Weights of a small multi-label image tagger: 32-pixel images.
Rows from block 3 of a small multi-label image tagger, named by matrix and row number. Rows with one number within an expert belong to one neuron, the router's apart. Each number is 500 + 25 x the weight over its row's rms, rounded and kept within 0 to 999. All counts start at 0. Numbers have three digits each. After the name is the row's rms in percent of the matrix's.
After each expert's rows are labels from the 100 images, of 14976, where the router gives the expert most weight on average: "place" is the part of the image that holds the peak. Only what is clearly more common there than usual is listed. The data: drawings of small networks of dots and links.
# router: slot weights (model.blocks.3.mlp.router.weight, 128x256, trained with AdamW), inputs 0-127
# up: expert up (model.blocks.3.mlp.up, 64x128x256), inputs 0-127
# down: expert down (model.blocks.3.mlp.down, 64x256x128, transposed), outputs 0-127

# expert 36
router.72 077:495470487544477536461546474501504505497519475519527501506467533510471454464447540533516525475465487505498501534574509510509463525504505496494526522525489575521467486534470543482520510508484514499579512504475500516477480462527522498481468502498499518469517505485543480502542486509531493492534508483511493506493471486497529511516518465484465495548509492456498492556552485526505552549510
router.73 090:512494511521488513444539485552452519474495495549502496423437498508465494508491527502449483501509524495512512513527514486451502516519432442484514483514469518511509498519492519532509455531520534492535508521476507465536494472505542505520489498486519497493508547471481514535525490521484550514519497469500563499518492509523476533500532523467487486511488468513511468505482528505473515526477
up.3 047:510494490495496505539485494499520496518496528467459494513497499487429531539506463503489522488479526480503529516500505505494449523477505509494539522487518463474483507478491503518501519499483467491471488463496467492517466490502486452492472557522532530515477500533517475538492515532504502536528488531503488507547498508534487485499546538479506511485506501536511551514548531498468515473578
down.3 046:493538526519477477540498529492523560467468535483533503445526525480512471500519495530453522515477488508512508497464467503492504499490482505522498507500461506485484435523516521505502475514489494500545481483482502529510507499448519517481525486486479516486496492494465476515530568472474454500489535409485455520468484489498529539466521518440513465523507484500505487519506502472477491506493
up.4 142:500506493535510469509508505482512494502507503489475480467503505513523497491494462493505547481479520489473522538451498509486443473530481493462492503489514515515494514515492534474469511521487490461458505463511533491458484459492497487499505508449528454453472545511506487464539538476463484478530508548524473508467513528453508541513503487491487546549487508469519486486520478512543491486507
down.4 169:533542473484495552501459503515490544469507470550502513538547494504491542472504505504506482477483533534500442460535502507527569495448519530494513473484466520464545522475480487474526493493521500494533494509508484518499505525548484498529494522561482496509495473461527473540453523528493516453434510503497452445509481465495498465512487502507533493493483446506502512520438519509523478501568
place: bottom left

# expert 17
router.34 103:498521484516483500522529503464486502495497518490534479493503510511553474453490483482491507549516490510500515532552503516479473509517506495522511487473518556489447475528485525485477512496494492528479476503475508479456481486535521495488493488486457474538524497516508495421504514485505503496534516494484499551513466489493521461495457477498480480517524498442488512497505481536495498484481
router.35 099:532514480510518507502508519438480470490486507488501484511509490516560453439540491473518535545472526509505545515539509467488510511495458501499504479480540504522469469504480526479497478509491503516524458489501513499478493471525515510488509493471513509512507512509516522449544500473513465505523478488511486485529502495473508477468482453473468483523553518428492480523518480515527486506504
up.0 154:472494529502487480535489467511487446508490473498523483521509504495500490493497466499502524498469487484497521475472481546485482488506493512520563508508483509480511519510504556517461488505512473481492499477533512454478509494485487503462486528487477449519557526507514466468466521436505477456463510502500490501514485519475464529528466494518471504506501478461491533514517478572509512455490
down.0 163:499494509516467566454532483520515516501468536485494492523484465480486487505502514515471497495537505502490506529531482492496487528523515501477556484535464489512494497481561523551481511506486532507474490488442494504492537471551485495512532506517481555493480504500471478461492476457505537500486489471454494487443491513547502490519520522469540500512456425514522513530489548421485518502487
up.1 026:473507483529500460496525531521502487491501483489478477467487508468444506530522521506521475507505488509495480535521529476518495500523520495488510498494513476507537494494525486510504481462480504524478493470498538516510499522489487467465519492576478512508483502487458564516472537505492552488530515466480501481481510491504534506536500494475485489518465512543511458514478483476468463479498
down.1 039:542512540481487486529494494494486488508506530518493542516538498448503475483514453506512488462514477480556469476469446546495484539471496550455475503487455505515457506530478522499475532501510473512488519480503518488492472463532494483510537536509484498511530488535500437442488523439504483487451508488518509478518510525476480484474465526512494522498509490485491557508514484498500524502534
place: bottom right

# expert 9
router.18 109:533520484503507509481520520458489499484514532500497496533456522492533511442522493515538537517512531518536521524517507486505495509504510487524501496497519551507476465491505514466532541493440485481511510493490525537463496456515507476461476492483525491532522438498509467450511516496500487531534489519484494505508479501501552504472485474471493481538526521454482516529579503527497510486482
router.19 116:508488515491488507531550523478500500497497543491530463455492493498544493513499484507493509516517477503491512524554504542491468538526485496444517530472512502482495496502513527517504507479493522497483476537483518491486495501524515479528476490484451425542542489484487510437530526499518512495515471489525518530517493503513505486511479452508507497502468519443491525527500485548521468475477
up.0 136:514518508450500484501503476516481469505509499495500492553492507502485534526514500495524491476459529531481489512487506501510494501452506515538477517516550509482526539500500492481508491501490486496485488533553496502514505498495453503496493522501549457500492520516486486474434482476490472508497507503507473509558525440514502457506487525478475506469489496482520510500469523500543512503486
down.0 132:511472483520487489463513558478501553490520493465465492517448523530540467552469506532489461465488507524516485536505496498466480533537467510495483461473469529485464510484500531484518490500489466494493463477564495506521513518506519507508557485488458518516507480457550505492536557482481510530510520485491523525463466517479522479517501460513490501501517540535518478473502491468480487479550
up.1 062:500504552504496503511486505489505499494501514492466497538508498492510505516481518492477473504494497471494541537513508476515483535508511513510498504501498496519495522507488457495476511494496491525447509445504496574486490477503465508462528520530501519497522480528498522485515500508491518519508495482476500479455436475483485508463460514533506510510567493480419506480535471534498493475506
down.1 062:506485511477535529501518476513507509502531476469532511506487496512532496512517499479517494494544489514477466545464510534496492525499467489462500489501522507529509481528479488487466535518494511530489523497484520482503510489481548478535489533493486496484473501466494468499490493507505471510490547477496497488601465527553520470480485502502499473565464489483523487480480488469543498489487
place: centre

# expert 42
router.84 098:517536534477481515526544475474514516468521462520526545491562527457499529527556536480520485486482543483535540478456509493529501475484491507485483511487482506486550548487498486515472517446483476502458507499490525453556497498524471488505491503484492509437505530535536493508486511522476528480512480510504498520494483479466499491488470525525488525441514502511501521506465491513531462538493
router.85 100:501502519498511519511503480502525491458478455505484557497532511459495498516533524504512513511517539464512543476471520503477497497498469490488502539465484516508571532472496475501481498474486488498493488512503521468541503552523506507477504519529504544445517518524537492538479481536478506497494467505497514531515497496470515501487465538521506526454472502551483502459491528521557469530456
up.0 147:501496511451520494485509462500507488521511504517465483506506503506521502522506540483496483500489524506494486468488544487495524531499516503496482493503521502502531469502510439458471491481533545504522524486507471486509469494460513549518514531499484490475505485507500492483474516511519496467493494483511527490513474474492489479495501454497521494477520500522460490470486519491520494588501
down.0 147:504516468525493476468515513518456549498519511522521526521483481562493514521497489495529523481524558496541457523462511464539544488463516480476574497458451477480510510503527513513488505438506470494499515474503505491555510509544505497487496530527499462461465541527463505494497486526473476520483544535495541459554517465501498494498532538472518487469497508520494466530437498512509472510515
up.3 009:530465490515497440493498525463501498485513513528480531442519483455495509524489537490494502521517485479509545476482511509522484494520460504520502493553501498524487468471503479474510516482480487487504508491493506490542437504516516490534458516468529465467498473525497519529517474519524476520461486516529476502514554477516523502458480484548522529462540514496471521496501472517518505520498
down.3 010:486481501528533531483491483530497538504494508491502472532489534511467506481471496505486517496479508527499482531495487474470480490502503476505499479474482511457484508522464509517517449519501503512535509471530519505503484476448526477481511544494536515509439538504482509517499501521516495522544564459468508485461466519522489510540553561434478470530521460530539503521521531499473473480513
place: middle right

# expert 32
router.64 084:517470478483498531520539488454542498587490576479485468496460472520526507476490494485487476492527504461476511521515545532543512518523491519482501511516499486477467463514518515513531518496488537501508526459507502520459502480433465504531532512517482445508474456497575456484488481482525500523496511525505475489532501485568501522519505474505526496518541478474517519446502477470474490487534
router.65 102:531488513485458507510534470452498537484477565513535470525517503516514502503498489487489504503509505494473501516550505525502474529499503505526538502477500514487518469504514524487472506509498502529451518480510502522476469501498473521451466484501466470499506481518535526441519515477498481501514525499482472535501487489504510461513473494510508495531495511475461488511551481501514527488543
up.0 007:474511471522503431515509482521530524503520458449505491490496504504456522506497485489499515486513515514476500519502516528494487437471530534474482514495520470483528504502495497500524494517519463540505523498478487495490453494481500485510500510479499521511467479491501506503518497520458515463454493506490507499578534447524503484521500521523481484482487478516485551482480529486499518472521
down.0 006:495540492483492585488555517499482498527474545511543544502449501499495516520500485508493454509492501505483485500468507473534464544477489483504482510503506472520465476538448502534493516501469520536457484576483471495480512486523475516516502506559516465502474500479495498521506513528502514543515466533551520476503475533533521498459500464471517504510496529503515464517500510550525513522500
up.1 148:495533451540492477506488513475512480557489524478551502505499493517509556435480499487522491495509522487496493489511510471525507480461531493529482502489543470490533534482499502508490473470527488511496508512510475508480481515488491538524519481544532501494453464459493555493531459566491501484511482517543495504507528448494523491469520463536518523481486506500564438492517484503482502487489
down.1 171:519470515474508579452485515512500498513512495523477489508512513487522517505497507522505498497498433524492475493477482509493516482508440496504511522496493483489467427536463539441490546511493489507487503503514477510472507496467494483487526513503501443514498494469536443539473506475462478535469516519492480487516477520473457510501537511473499516560509519493504531515517496466511471528536
place: centre

# expert 33
router.66 070:511509503498550536527482498490511518561510530477495467488502495479508476503484452496512484520533508503477499497532521501502503511485531498498530519498486527485520466509534519511484536458521491491499536491507517538455528458448506467446475526509492467524473480519544509410493523501498516492480487519524477505523460511532542513467509458476517528552518475475460508484503450509487477505498
router.67 071:524526449492546529522505501453537520541485514501537492496518521491484520478543467520526538540465501498504517521485511480510532520478503480502538471513511462514517518468472508503498465459520477537529490498523506517486482499439478491474512473537517457528471493458494477459516524517524444496503508464546510499534514538525579528474467466490497496542517526482466497501551488472518500495477
up.0 041:520479553471516458544467490498479495500515537475454499509503503479548483489528509498501461508476499492522507500479504477489510487513553516451531539477528508494539479534505470511497500528505511540476511424517517516489471488471482486474517506497479524504477522508532484486496525490538471462531510501501466505502500515512469458490481485477516474482492512487458490473547497489528491539503
down.0 046:490579460478471536501527536505500547513544548503539519503481533521486561506494463473483508479559526497478489508476492550546496503458452473487507447508492470478490507518479535524504515467513529499497483519491464496536502498494518507534503513549497459505486445495500465502485494493465497512452442469463502500481472486514473522476524489494528508499540488499486471489486524552505507516471
up.3 076:518528486499517503483523493500496504476502500547509471528495525502479522481495501503496484484500476529494494491436479506500488524459458500538438502505525499498509518463488562494492530504497502506495533529484523538496465507478589497460558498515536492536477515447505528456532507515517470514523503525509518505446523564461455461508514510535494486516488479516538552514513517493492496474481
down.3 073:512503486492548506549481505499507527485475529489464498486496467497511508521439508463496526492499494536491503497488514476502486445508490465507527518456519508473509455471511498508519520497519541504485496502501520475489494483484527464507510516440495524473464508544501524538534469506452508502497518497514458497511494535505528485542562491440533505505532506469521512424507506469513480488509
place: centre

# expert 53
router.106 125:481534494485507536529469469505555489535471489487512493524525509467490539475539484479503498495506544494512519477475497517491502488488517534526534469500491443476514506454506495518485523509534485529516521465493473519495440543464496480508534502528492502488436467520509490493488512497536495480450492499516516482514475498519527495509485486536525519468521475571520534482499489473484481488496
router.107 078:535554497475542541487476513511547542522521546488498487524531467492518532521484475509520514454515496521471503514496522465529479518484536503518491561497490525486520542520480496452522533458508497548468521503557487523492517481455516443511507515545492469485488473498512451505518515522488476477485512486537463495523469519521530508470491478494493507541560537503495517481529480492505469492504
up.1 153:487509498478540590532497472486465517485497502558496509510513511481439531522483529495481516516519482501506470475519525472519577537489510498488500513492469484484498459467543481496505545490489525500486520488457532500526490524499529470477494524497489489538483488569496501518463486532527446467439530535480481516475509512488536506515502485534521504527492523532477539497474497469485462483477
down.1 161:500497520474473468490467504521489523522508469491504522485479497529576470537516507505506489481520515507484522493500535540505487498514506530476477446504555504496510503554503457476491511528479509505477470501511474512473560500534462502494534507466493474464517531505555488540445512473453497497512476527510498474471481503502468462521478502469526509454466486464507458501501465552504501530523
up.2 176:475514474500554477510464503495500481480478516496500516523505491482471471483515501504520515512503474508506502475480503517527521472500539498529552491502534499503459478457517524527532533473516504514508486462504521536465515557517462458495491509551513504533450502514475499484551511476533491500561521556508507506589599535493523504505504481479502504517487511494517522508491493441524494499484
down.2 188:518464525518425531498520500487484499495525493533555510511511470510502523461474546538505471530544507458492459561523537522469484500547460485450493473529465477518476478507514507462465498492478502457474510532467464514494537494513491514537501545470484475517556472509491506510449456518488552527494512507506497510515560513499497473494493503533484473512534547483516473470473495522482509510551
place: bottom right; bottom centre

# expert 5
router.10 071:543529467470520527477500508444523522575514585508482482531497482505534530529464470521537525478472503496514534500510518466517504487504479486517512514481550491495497523517508469461502494488461493483519521519550484504485513511485511467532507516502500485515480487462502455508516533512504501476493485500529479487516475519484552527482501473523565518513538550514512455490504502507544480519502
router.11 085:531545448514473524521521480480476503514529526482517476477484495512516501498496456480469501504502508506468542538551502539512482511509534488512527534474522500473511464492535556456508508505497501493528480499517507494495503511482491496469500491541470480486474484478513494469496522517511508490485467491509443556542488481525539510468465473501493492507497499440460477477525482496487527497526
up.0 113:489490498519466519463476532503498513492495487492491507514521483489516535511483500509489508487437543500476470502540511478462461538485571508488563482514493481509515455537477481510507522499516474473496505469498461511478516494485473507510534497500488538505516504501537483478461541460495513523431485457540490487435463492521509557515525508504519511474540493546478494480515465530509511518498
down.0 092:499503499515536555491533537477500520514517489508533484481465543517516477513547481503476460501515472481538529515496496519540447507499472467485504481496508531496502527513504501494499550460494477533506512540541529489498481510495548491522480481484467505475504528439489476499483523551512496505472483503503507525497412494499506548508507498490510536522459540511502469493536494509523500500448
up.1 137:503472494515470533445487517498531528468480512494489517459492475504508503516489510502510506481493559486521489505455511523459467457511500499467500464506506486505529465466482473494475447501500508484515502539488479511519494505480496508516525521489487537495511479535509550508519508520510513469468529481539513499532416496537531484518489473467513481502485514480484476515498518502474480526518
down.1 136:534511476463492465515508512563517495520549524487515454511516490526501493501495493490515488523547491468486496555543505506535527527471475497503531517460496520538517536490448499481465539488522479486474482474518490499494503522509492445489491501488502462474481486493521510472424515500463496511496442534493498502504518506551519463483470496492488529482510507501527477474519494510539528490482
place: middle right

# expert 23
router.46 090:479499527507526537526495483494496513479462525507500486520523478461520495481511507514497496537500505498482540516521536510522516485486508496513540534500461522449496493531513526534429541447520501500424500477485490503473518517498477472499498508516504484529518510500517461468522520492511476486471541529517443478531492478515500500517495473470529533514538469484446488510489455514473478484541
router.47 088:502553498468529525462456464465505492505459478529526457515559501507536472492552515530484524507519537503533499526502493493506495500452558532520517484484496508492509465511524505499474495491524490506485522486513513496470496492490518485479522486507533489528496527480464488453501524498512467481475546490524479492530501488504520482492508489481476514503486480460483542505530469464536502516510
up.0 165:503486529490522476490484518497520466504476507441456489541501483509431457504486466513491506533471474548528455475529475461496433476479515515520536515522520551449479521499497489517487457553495495492514521518515522465515509469499544463502440487451528567493523535508480501514556481481500540507527487491482486510480494480486499501493503507491476510526511503507498518488515481505496502462486
down.0 214:507525482501484542527508513522515550521485446525480520462516486510510517510512510503490504501487498481504528492500548468489489505484493504534517510467451511542482510508495461507513522461524510486449504496496480476482482479544501520501511474493487521495466521497532515511518483549446481530512485496441532476519446432479497519506498550461526503464523484497497476495486484507509459548471
up.1 134:489512489490493487542533479496491485554508486530566508496505487491484474485513531490514512484531531512510506507468495452523536517497496510493451536512489496493523569494503520501474508484486509453510498518456508491527504508502539546511481536505547517452446502506500504495515469466488528508487485489463515489472571525509497525504572530490500502479473463514474495500496511488500529505484
down.1 136:528522496502498551507506520489515507514491506505460496495517494482524480539451485533526512476483531491489449481569515502496498499494507493531520523526452468510483477507457502512493524471488525481449490503483484483494488475463534470493534488482468468550510503481505453526505528494448485496495519542488484490528527506481477512525507521476496471547549483479515539484550482529507466517549
place: centre

# expert 39
router.78 096:536528526480510534519497484508554517551456528460489496510484503455518550542522495456478467492495520501446517487501531551543502504490517538526513518457497489473522513500544500481466524482491503519511500461487490500503504495436456490520530535515487488497471467495508489496506490478539502487456504487484463480526465525550536480489496475524519518489515508505464503503492486479489461468527
router.79 068:470496523486480542526509463522511481529528517531510517458492529502478498501513509444508486486441474478474474516484489468542543505541509507513477499457480512502480519515526506504483475525516496528527545502475487498516504501498513557490530507512491524509524525526554491479507518509521502477472533467491500490488463538486527454483512466496473513449487503528485492497506472508492496496484
up.1 067:474522511529463540488502486530508493504501471500523528522505515485429516517508509503512475504452476494533483506496492524473496547466507501449497506509452466496478530554491486511504543479491483508482487462469491460498468477532457470465525522493500566500510485525494478526482544513528496524482490460519508497517500544518518507506454549491512494487505497532486526510527511479464547503545
down.1 072:492505497502493508457510499480505554491535495453465495500483488546524463489492549508480534507493522509492515499485500421491482486507514469535481482531523533515521515478497536545483453569474481476562501517524489474489494474485548558543478447475497511433485529522522503473524502456479484550541498498494523520511456485500503459505545515476483530495519521493495460480465499488496477518447
up.4 025:549493497482515531481463497524499503479512524490524542519496437512497494489520535478502492547481487467497498539495526465495520536476478484518556514514503554486488560473497502487460450532521541436483503471471516506535509528500540481465500504512509516546494514549500526491540465521508520478484499519493504509437534525489478506493508462484487513539530482523514502501422517460463494509482
down.4 031:544509501492529488454502534493460534532522481506491503502493549500458503514480511489467455493514445470525497491491501528500475500501498518496518479524515481545466485493488531528489495525520499514541506517502479473466506514547489535493546504470485459486492494475505554471484491544449464504485479491473505463449491479514480493503517517449525513476499516504495521537454499521508506567470
place: top right

# expert 14
router.28 091:490522521504472512484497506552507471501480502503484478506510493474465515473542509485496489458499542477479530467513504523508483499520512489525538502524487481460535471512473513500484496482500499536489510489508490506487522521537436542500461523505500513431508553522563508486504469485510511478536531510490494475529464453515481472509519504518524505472516461512526524483509521499501519511525
router.29 083:492475531537500524484489458530522484502508470476458482521505530494468521497526518453460467458551500490447514470497520519493505486514543500483493518531506487480516475495510517502469533513518479513525499477466509492517508476531457553522483520513500528436487518502502520508509449517526530489550527479466487457539489478524513503502529516498512519492487457537550530479481531465514554536528
up.0 123:473446521524532535495524511527499510449509523521451523529510489481531466506497505491504496484504497519520473530462481497480486536536542503446467480497530529501520435514489471511465547475489506541495509490527523506477490515479542520508527475537483480477463507487518502469544504494508523479508528429493509490514503515505536499456507488499490482508505521497467471504519506469536478535479
down.0 132:539565480495518548508548512483491532533457484492497489490461522544505501535515460492528503511510519444496468512472499477516525507503482508523495497530494552508469546505495494471457478500484473477538539481464473504506478510503501516469509505534510436490526462499469474506434529509518499524518461524531478527532443501482476510484504484486504545496534510509489474493467482525500526492499
up.2 137:510513524520496500486487524503497535526516500491513547475494508498548429485514487478524479524494549473539488556513506450490477552519496493490449500497477489495500526507527474518519474501480471535502475463542477522472516473499460502509526470493482530513526510487505480487522565491543503509533501509498542506542487472495529458486472498473506517471483570487460448487484503498474486515499
down.2 137:495531508495507493528522550525511450487496546505525492488512516494511558516499471521488531481482491499518526490494490506495521479538519446540495516529582484513431479485545494480490495497510472478479532530469504513508487548571483454482470486543504488510493492503526490471485495521503500499493462467553514517499468530510514482509483483505504523477517519548498495528499483525505534512489
place: bottom right

# expert 10
router.20 119:506498503499541522518506517506522531518533494546492484451480492536467479533440474536467497526499485518500519507514488518509481517516460488490488483535495516521503540499476480463527494518483487506516506543468478461508518515528534508492500483521452519533513481486532532522522545539492556520530439485496484499524486510538519503513499480500485486484481557537490469504493535481475536533489
router.21 134:498489515485576516545508484521536481514508493509468491459476516510502454529493495501511478511480517517514542475488461480524487500520489519501478520504530532524476516461453477469507479510490508504489516503472530466507460500489536537465504472513490471527499517512529496512520535532501547491519465480453493468526493506515512475509476430526464487491499543542462490467487490504506510502468
up.0 010:495539487436535472496473476506516496533499517469502463488461507520522500516490510504487458507493489492518515475470502466551517498510482516519487550480546520464498496490491486498518533529510466496511511454497498475503470507466502489532497478475531521496498516527516487493505505511546506493457490501497498489551526503560521472485500473529515527502476551531532500495482504453530508518437
down.0 012:502496473511521475436470517480502552502497528462483518489479507497539474506541468516505516499469516531505498531479496483491468477498478501557525494464531531468500469500498512533511505491508502548502444552548516519493509502513514485516500467496494501493508477498466517509550509521493473510509513498476532516478496473448505479439531501478521519501462574452448488464497497492510457479510
up.3 117:546501522487537556503465452493488467523516530464554535515511482478517477457492478483479520510502530490493535530538493515481576506499519510546551493533511505526462541473511452452494494482520483472506529497506478487494533509501501493461499588507495496546480461496515556485540510511498520471498485497471500506468536469521495449475462459451486496504495455508512497503522516502488545496503
down.3 108:494528488451476482475507532546491481526505479531492495460504497483519504501549535436526510500515472513516477447491498541470541533493558465471529481525505549490493424494523528501483504549476498482542519449465510464506496468509471512516492518514445458530523500474496480472480493476531535490487447494495492495530496556543483489533491453500487499549504510499504517496517469472487531481500
place: bottom right; top right

# expert 63
router.126 083:490535507463523515510499454531527476530440505506514509494483518476508538544539474503489485508455491518487497466471506511544519477472536528542507571521531481496550485507509493526539521447518482516444525536522475534460470544462465491526527493515513488486477499532520483540488492517521510500484477525540531484501468465487510504448471521518505549462475485505513494490514503490514449506490
router.127 111:537546493489484512456488463546478486476431470471469508534501501453480531520515493526519500502487531533480458471481506502506473499437558557548526547532511489518497487472478468515547522460535475518481496512510486529442469514473433508503521523490481512531557531523472468516494491496471459467478518489528511484497470473454516506473491525524516516491511515477511509479511508522520458490506
up.3 138:487492521489515530506508505507503523493482501460479501523514492518492478489553506486499523534496484477507472545466476439491514515489504471466497522502510540469504500493504500531478469493495493518481515477491536487534514502481524509440449441517470524527533544489510498528525474476483524496470488525472507518506445525507499476519511517503471490533475497515527517510475492469503444460461
down.3 131:534483518511528540466490570520513515474521534529468514542487529489501488522483490487444505486495500457484516524506518518464465483511502515521523523508445513542485537467521514499511474534541495501516522503503496480484494500539468514447523511493502495530518459507495556523493522528505489484501465494483522464456490471485505513500506561492480546472485516502468510501464532507457483548503
up.6 085:538508521487493478550480490491511480491518462472508515449499538504510494498508508491465527500469472499513491497534469500485544526510475495502525541538481503513522525488541439507453448550510482513471505504513484497509482465510511528453480457472513521523511519526504516508530546506485504455500501455537500517523448489513507469480453467558500499476495456502487459498477497515542503507481
down.6 100:499495511444494524552524518522481511500505552525484510499498520488492549540484469495488501481481494475511486453486531547510451495513488490506518488517507495517483472537514496475512535462482510495460505545469484485483474553480500511507443510492468483506464469514485523516528489494478532491504470506470510490476528528532505508533490513509487518518491531453470507516477520479487537494496
place: bottom right

# expert 55
router.110 065:513491510504469536529480479486538532534571500563547453497540494483491494468487539463485506473477503454491491484524484514528512503491490554491543496493494489456471522462490490502494506491500516509482520475532545485498508493531475498482543485501501477540511485508552472484502554495490470494457502507532499493500473535505483474490452501487536506542522528488484485486529495497482493504524
router.111 063:487472517457524527490470457511520541532500476540520503493468517485500487517485509446476472467488486525504521474525509508517524520530445509518489524466448467477498519512479516517489507509485474512519523481495512525494525486500487510499495526481501497533489485489478497533534488481493479467455532489530503508540500508510513511526494472488463473476488522517522506501521460506503501513522
up.1 006:515491496483455445507543493495490490455495457532514471469512527497454499478494501493504456478506492513500497480484489469478474516482470498499453494506508493510532512486494530470470493489491487502474501464466519476532491514544557522502508547508535524487510527460505527460555509535492482509516511483499495483535511546481499511494509516520527471494483488506567557512523500512503528514508
down.1 006:504496496512548465541483529513526544498487528526431467492496489499488446504458500497491536494494507526474483526491479502493481434535479513512487509481518482485501413500518523512526497487491555482532490510501539513480524448475533481485465525474510523475487527517467496500511529495482511510486546429481482511497500528501538484533540521462519480498497508471508506479479478467481468452512
up.2 121:493510496497531464582542480499504510513511477530507496491519513489422524493506534497480480496535476491482486512477464523502501490501481506483440503506483469509503533514503514517467492470482526489509503522493500486539489508492532566512503508482516515484468502452519522483586479496514482515546509479489473488531556528496492500514576518506506497487491438488514544512527497494508492516480
down.2 117:532446484529507565541504543523512503501507502460488476479505493514521483461436467463508537466502528493463460489549508541518477483493497514504521535502520502473522479454517530476500493485484522481509481499459541519448532454457520502519500499473482485511493496536492505501470489500454526455508495455484494485539540497539524495532538476502498472554505553481526528484499486488487523499525
place: top left

# expert 45
router.90 129:460492539514504520510541509513520540468438501457482546557489482471520506477502476492497514459490526490484542512469491515493505496475559542498494490496546534512510457506519525493467497509486477508478505485490485526476470493492483492484514488518511535505460511529532463495516539477530486493482508467509488478522479511556534477501483539503502496524543477477437504509537491486518489467522
router.91 128:489480549531500501507538469501505498528438503469475519517495525477518509518533529468492464457500494460492489495465500507509475502551503535474487525468505493518509457538507546516473500489475511525473491459517526531499486473448454520507529524492502491488481531496533465491532504473531468481499549490452465496505478494496487469488506523520499457498526492457457495498559509510482492485518
up.0 140:522489517484538512522500480494493426538541445512481512469494517507465485522506470481511537479539482495490520485526515518520507539509496495473481514522505520476482557489513499477478490504485483446513498502507516454439519478523511546523517547496526491467529486526490478487456430509480548529491496510417462503530507489505479530527504489488481513498497467539549513500496504515503471536488
down.0 161:478530522510476511481447514534469530492510539482503518531508501482519498449539511530507505484466521498519506502548508498469520504507519483502515494493492482485503447509508503507486485480517475525436484490562474465529490472498422487540475517524462493504494516523492503515498527530509509535502522501514551489477488499480538472527441521513497467447536518503487486464503481503501489467542
up.1 153:482492501530491494492508526521515498489490519487524530518492531497454483505529497501515470503464482517518529471505485526475563509506520489492494507499506473486495526558492496516526485492491482518517499475499499510497504485532504502449516482477491584469485511508481501515499536480536503528490492484510513498507528518504499499481448551490523498474504499548497541511542507475455559506527
down.1 169:482513503473512548526499488525476502515506453520493484502508478504524473491502512515498521530500555518506478557493545474516463507491488490534541497542485524502506487472482532502497444512505478467500504536483477431504517525520513538490480484505473489519485528538487531487515505537475520501529492531475536505505493480513515501565521511466495529521489459489474439458481521538515471546488
place: middle left

# expert 30
router.60 103:515516499513509512493527501461509487499539568507528480525518489494537500471489450477522501533512497507502527555542499486504483482517480493531525497491509532467505530500496533493492511498525526515475507487493539489475465487494536497464480498489499462525489476494528523445494490471511483470514480516534509510520483514494504473455472479484484494511493492440436504494539477526482530482507
router.61 107:504512525478492525512466483477513514495493495526510461525526519477552482499511483483532519495476532536518521535488493506508513475473490481518518484508466496495524500527488475455475516466475516501465477452526508553507530513477494453484517484492509494524521508479531450463495542469483460483445520518526497488505462518479488485513486511478481507525535530464509515543499433496475463474530
up.0 090:499540512501493487561481522510494517512498553495538470527514493501507548502483487502513496506501471489489509543516516484525556580511469520533537542470508515471470532521454523488503514492505530527456495479479533496507496492491477474422478549509460500543462491532516544509527533508492516516513502526485497513465517508478485511496529537533508516489499471478459553497492458504475521467498
down.0 089:498508503488532479482507496491491488489497476501546496499451480530536459506494471503500496515550526540486485504494512488564474491471466529529480474525516539494498552486501515508499514536489506479521498513491490497467522497524571461520480519501500517486503502507484494497488467444495493485509448512540495491478499479545497502491511437508481506517506475481539486491502534520510528482492
up.2 216:516478504474451493478485483525492501517498451482500489509506542483535489574540529498507492518495474521508525477465495475520526469503491494507485508505503514506503522500497486515488508509498464491497497519481501512509493502493476493472532471465481516518552513527533495515453495576469471541439494533508481507490440523492512511503488491485500528470515530524541519499459498504549473475445
down.2 229:491485520525478492505526582505521554455542538528523484508532497513527506448509486461465512499502497495497479523500486492439457499545500511504496510505489489522457492486507503495482440538496505497528507502524492501495505501523462519479485456486547503544492486504511546499493550503490514492551491458467519498476470507498505444524504511500491495532470495484499509493485494451504478558551
place: centre